config.toml
arch = "gmlp"
model = "image classifier"
train_examples = 195000
image_size = 48
cutout = 0.25
mlp_ratio = 4
beta2 = 0.99
learning_rate = 0.0017
one_sided = false
adamw_lr_other_params = 0.00083
batch_size = 128
epochs = 12.0
lr_schedule = "cosine"
weight_decay = 0.08
Rows from block 6 of a small image classifier, named by matrix and row number. Rows with one number belong to one neuron. Each number is 128 + 32 x the weight over its row's rms, rounded and kept within 0 to 255. All counts start at 0. Numbers have three digits each. After the name is the row's rms in percent of the matrix's.
After each neuron's rows are labels from the 100 images, of 14976, where the neuron reaches its largest size: "patch colour" is the nearest of a few named colours to the mean colour under the peak. Only what is clearly more common there than usual is listed. The data: made-up waving flags. In brackets: how many of the 100.
# u: gMLP up (value half) (model.blocks.6.mixer.u.weight, 640x320), inputs 108-161
# v: gMLP up (gate half) (model.blocks.6.mixer.v.weight, 640x320), inputs 108-161
# out: gMLP down (model.blocks.6.mixer.out.weight, 320x640, transposed), outputs 108-161

u.500 090:099127170117173109160141169089114165091157150143084160106097158144083100059172146093101160113100118119071139059112179100106080172097179085101210136135165100141114
v.500 087:141135167159131150164133103080086115110086127094194130078138136126155130153102140068094141100152099096170124094171131150104062125170130171113118094158145123145128
out.500 089:087141177132114177142136069110114098148187156191137144165082140104129146176075124107158106159162136136132122091183168189092140167085069148189143110155118136118156
patch colour: brown (44)

u.459 081:151134158150064092114124082149143089135149186139125182156115160114161088101124106083129158115104139193157165172113098127104173102120121130103150155160080147086168
v.459 089:142181123064147168145121110067156110115125165139127111143148121139150119113184165073106120075122118133134085174201103114129200142130103165115112088079140066128125
out.459 078:160152139138166126194117124125135168138100109141135073097109088171141116170113201130153052094178092140122115083164100164143113135090182188152100147139166164179103
patch colour: green (25)

u.502 102:125112158111125091111153120066164106074196185111077161174137121114162079103137128063080116130096178176138099127133078146127178135161190151121118122165162097115133
v.502 091:156173153153144176077140134126105202065194103109097110094156089052129130146117162112109136195181155140097166135150192172129159153127159123150151152152054137116117
out.502 095:146112123110081083088110106138156092138124166151098114119124132129161165137128125138097112143191085140148130082111108110129137084081117126098070070119129094127080
patch colour: green (30)

u.499 085:144103117216118089111120158162125081158111180159117132116122183104055148152143160169136176149134140133108157120100174086106127149141147154112138052171105110144136
v.499 094:168204139154129188122176104097107178146108135090168139094128079101141144077088122201140135136115104100134143132124145172114107087167179119113171098113131166169138
out.499 094:092146084091155149176187123157159156104134128154119179117154152114141114071153115136114108111159091159171121118129120150121093119112115060075044153129112106108123
patch colour: purple (26)

u.186 105:064066130138110109180082173143075119125157132109137095132154114138142131121121099129114094138088141130157148134129099096077136100118148160168158120100144152129084
v.186 100:180136159113119114110105134130130139140091148090102134109183106141128095131118154180139139093118136159171130093108139113109145096189196096150140120163102130166119
out.186 114:136127123171105137125141066165118107070117137078125171103147096126145093162045102124143179103060165146118152124078065111189142077214080142082157105111112149148131
patch colour: purple (32)

u.575 080:117125131176091185136133159078180129130130112102097093142094132168148114112156134160128106053117098153191115145146140166152072153152124156112153150105133102134100
v.575 090:131076041085158132176127127173149127151104134105099129145120192128219093081140141130165084147188141115144103120141170124149082125126185118110107115139177154125124
out.575 088:170125114148129108135163125156125097126160103190119125127094100046135103155164138112152130097151197110124160151156090191148142149075128143107105093165145093130142
patch colour: green (32)

u.451 088:163188180112122080122111070146096167195072063102179123107110082106158078116142081152109110174147045174133105075132123157167119060135142058101118143122110161123057
v.451 089:123101155138148140063057103109103167107103168120167124133087155119162096152124138196147066122183137165096093132144137218141123141177102112095156124074085117130107
out.451 086:152146150125107114171139117094112133107115159164081195103125130163127125129160141160140134183100134080137121152032196083072162178153168171118152109082174159067160
patch colour: yellow (26)

u.461 096:070125117091127112175131114187170113121138126112092177176123144087180142117108094112137136144122137074122128150174087121059159126130132084085150111163106124071147
v.461 097:142124141142117117077150167199116069126115130138132151100098066136139138129083152165126123032143102063126088048131156108104132119134097117097129097106172144127104
out.461 103:107106109123114184120153112098169088147117091154204128157152137100060107088156089142077124100116167164086085116129113115164123165167143099168148129091176188187154
patch colour: green (25)

u.2 093:161143134145115170147134132080130180090094143180134214111083121136167183100143125176132171117139139146095057064103110118157115081068142113108105099134139122158135
v.2 091:148145121102129189145067127099118089132163122113083091147209110166095104169168136173105119102124163150152181154137167147155074151105049113101119138136117153191153
out.2 101:135125111149101101069142096110097083148102157098142091115133147154140113139144157122138080116114113168191184079112078120187101136128107159094164094117088149113130
patch colour: purple (25)

u.473 095:144130139079175084163183162069126114082167136155072154099151134153117112095124171154062159091139138173125142078094129076154164118158100104144134158147106148085127
v.473 094:107167121127133132117117132174147151086165102089155129142159077152116139112176106177138089145125138110103109139112174146140170050126132145098169174134129108140122
out.473 093:115086143103108136148133145169147159160125124097106153096128112133196143144111110107118120135105086146135113145192114125163113105139070152093077111164112083189166
patch colour: green (29)

u.241 093:135131118078110213113126127122177143209101123150160122079057113114127094162102124144142145154172132102138164068165125081106107085140089129159144179151178118116107
v.241 097:133094149179068168139073118158178142170071196142130132106116054149134143155113144098151179087103111109119188149104155167110129109104070147149153162108121131116094
out.241 097:131149089131102080071176174113119189148116098091163158129111115188089162092176181138141126155176079131124116126092149073122118126111105100135136150141160124097094
patch colour: brown (45)

u.68 099:067083088120120145114076082138156145172165120119169165134132128151094122108161107165111102117129135165141114097134152124212196109105078189127090112156159115162113
v.68 093:182126181126121102057128185061194123120103090115128124139162104138121155100086151105164173137098119140136169124172128139168149116139138181210121138147148131087161
out.68 099:188129172135139179086134127102143104111117176112141121102095162089129156155145117136109154136173153051163089122152096158080175171195116074119146113138132106126173
patch colour: orange (26)

u.284 106:148117137079125165139168128083104100099094153203134198121127177127168157104114141133087114177142153059129187128132131122116167127109121177136106033160071136088119
v.284 108:095134117153022132125127153080117098098071115182050098108188142198118116147098118169129130115143138120126093107136167144130121157111076100064160136164069131102162
out.284 115:131130118129128139150156063087065100087156129097086097121147110159118153194151133100155135130096142074139118127180172081143104171173170170108175121157213144112110
patch colour: purple (29)

u.159 092:118137152150092154159130119109140153168122118141173197091100115124133131133108193163089176150134119122150177153021096160168115131098118152122092088071105123149147
v.159 094:160095094100143105127141153102101134144181147149155154102139140144149118105194125136105127113111151084141102097157094158118050131158091103129155095164144141100150
out.159 097:140197161144181140158138121093124140091130163132132074181203155133105146109146160117037138163157107200127093162153129120105169157168147125174132148135134169083141
patch colour: orange (25)

u.531 080:163132108176115067129145132156136136128168112075046139158167186123190149118146103165165116125157105183093127110138106148131181124142085122155155079160131068105124
v.531 089:152161092116098105157189128141122099124143091121109148107136065141137088146108091125133174136122114077153102109165123139081149115168089102136130170142169079136133
out.531 080:154189138107130146132133136103161087095126122188159172084090108117132096113177088110184134092116136100126141089137099127111153127051116132159153147114094132194106
patch colour: green (30)

u.34 082:152214102103082186082143126086120094112154155104067133074154121109138153166098169176161119137126107171169151127115106141146098117107124157113115083069145101054109
v.34 085:098102156148111089105116061102130116158126103092046110120093103135106121137094153040145136134112111153160154179123208158145114108156096094118086100138154101108144
out.34 087:077100090184099072103098097182086147165056104130140103137090121154106140155137068104121139141168219148143201130129120121110094116176154102176099151160129092108107
patch colour: black (27)

u.380 093:133115177158117167144125117194146177126097097117122112113138115144129186103161136127096100118115142115096104109104124163104139108169115065154128136121141173118148
v.380 093:117167158140157089154121152078080106169125179119140189085106081131104105184085130072090147119173131124155118105117112130059138171159118076161136139109147138105159
out.380 100:119139107162134083109147125151123085118108127107109105099124129147050096155161099102134065188099120069136057172146130058117123163129140116184153122099145137101109
patch colour: green (25)

u.348 109:111060137126143094101179128112131092075107130139156101132136136156144139126070077168147171131066140063105125168074123124218157141086079160165178111122173169123067
v.348 115:128133145158071122132171159147132087129125133133082140083142124036159165107178102168148139112104142192173191143160097119129097145141142134181074105122126117128084
out.348 119:101146153115163122155092122098162080132124097117138156161173094111116136193066142146148158177125139056130105152127136136155142113121123121124102119123172141123118
patch colour: blue (34)

u.294 088:176094107133146135140079142100110122052156123202095166088122130129084137140059155171166124166114116160078129135090176138179144112117153163113123079158138102139118
v.294 084:155078142155128141072149132102099065155152075125096101132147080139148165116075176175192123125151136094079146160124189067110102120132148182106163077130174114135110
out.294 085:076152124193114215125153067113080098119063158146104109125118168162146140136183118103046111121129162131113155111153129090085165147088153131185101147162081131150136
patch colour: green (38)

u.518 109:111133171124037173156133180140062134096145119116124066061141129154067140175131091109188133122108118129173106133127153110142116106107074175099122111152090190150121
v.518 104:124150090080129127135143131128134078097089061142108106174089099101132101119094095124142126120136110112168134077115152130054130082076115147144183142156110144141144
out.518 107:135187056099121092077151141119086123156114131139123105114129073157149141088098138085146078094124197105117163125170134067173173129113113132109110123176102127174162
patch colour: red (35)

u.492 084:114108127124133161186072091109128085106063108163225083102132137135158151146074166128119192144102075164124151113145109128156080127085082174229105140160197170135162
v.492 079:145115105104070139123123142148106153134134159096177092131149130196148091144102073131130127168139147112110091095149103067145126143106150145101108125107128181119060
out.492 089:162082125127133142128086211163103114093157153131128136150083133108094139099178179128112084139145203143157130136153133165112108077193201098073161096150079094112131
patch colour: orange (40)

u.350 081:079153126152140118101130125110095137163166193152078086084125123107151143183104106054101166138196105128151156142074158113147154104130156128183119128134142080107121
v.350 082:153146148150061101128084112098141121167149143116139140193071153101154111099135099151115069124172093107085163176152111070117119139144110123146166125109118123167129
out.350 091:093151161177175154151133114115142110100123136141171142166112124110074059116070086140139091118167117169138105093173128126106057116131113087119166098139139111151099
patch colour: black (51)

u.245 089:121119116110120085094102121115122102158105119187161125111171110137157213110164110108119135093076154170098179147129179136104110105094119124130150111095111075106127
v.245 093:146114106163145139137136151084152118165105090105132199099114091167074110174098129121102123127093132117153128089182152109074158158121133182197137078117166117036097
out.245 098:098144095129150076116156096131104108118135120151111122068130119143175130145057089155158091123218095126115064141107154157121130138097111157190140126178085176103119
patch colour: orange (37)

u.355 095:060111122113136133090089130145111125161142120174090138160129163131154132121102118147115103090177164077078171155139099122132105141051089131154147075153074148109164
v.355 110:195136124158154111147143145125141118080159119154127173120087181108188100098125089123107160122115107084088134144092129099102127172118111113137073098125143162037110
out.355 099:117136120089159144070133106118163201106163129135167145169166140063156171077131142119123149161153095067077192100088107151123080141138129110077133097140149085130110
patch colour: green (25)

u.236 093:170138149171150159126149082150124116112104167163119083147149092126090204203137131150138085138082104170152129135129094155145161137141159090139194140113032151146116
v.236 088:111124120199113149120113158111158116150086110102112163084095160137187168156143134103123125120118188156120163124113135138135107116185149117139160135100127141136103
out.236 091:134143123123106108108155110113131101139128187185129132142126123141124151042179106136137084131147107182117106110142123124129121122144064139121100162181154111142099
patch colour: green (27)

u.394 083:141162111166132101161142175071112178114112123135122182116148183189110171072108115149100128139172104093101167193126175120129124110123121105115137112166038120157166
v.394 087:137178116125178186121126125164124148133109111126116105146149094159143112113123199086120143125169051095152106119109141187129113100099130129160091122131106159144153
out.394 085:090147149098154135170102070121082041155170198138160113120078094099145105150106155114099130121143126179195145055130176143134160127118123125118147099113137155169175
patch colour: green (25)

u.590 087:137140141113140159108110134080110187115136099134174137153090127153165124096108116151150108119140145166128129179161094083104165129180050119058091155104137111073152
v.590 093:089111136119167126107088121108110082112215079129111100160166153106109144136102110103100125094093109120176150141120147130178106160124151049192140147168072119083137
out.590 095:067177121154133158121110153107094142177103228160131161077155099069201132131141137106142145146148102144059110114096100212124107139095135085109146083164082140133143
patch colour: red (25)

u.297 113:123197159142128135095156147195127180038102164148117116100139145125158132173134125141119118168116110143079161041148080148156156142103119122123177118111157091081141
v.297 113:124078148084171190124139124135139129163140150110129120139134092151149143202089151144101147126106138092129069109104182061131096143116109137026093111116182132139112
out.297 113:139155115119120131154151090107073110135112139182120070155090169115152156156144194156160097110131120124094103136109165160112104188137135105104151163143073131124202
patch colour: green (27)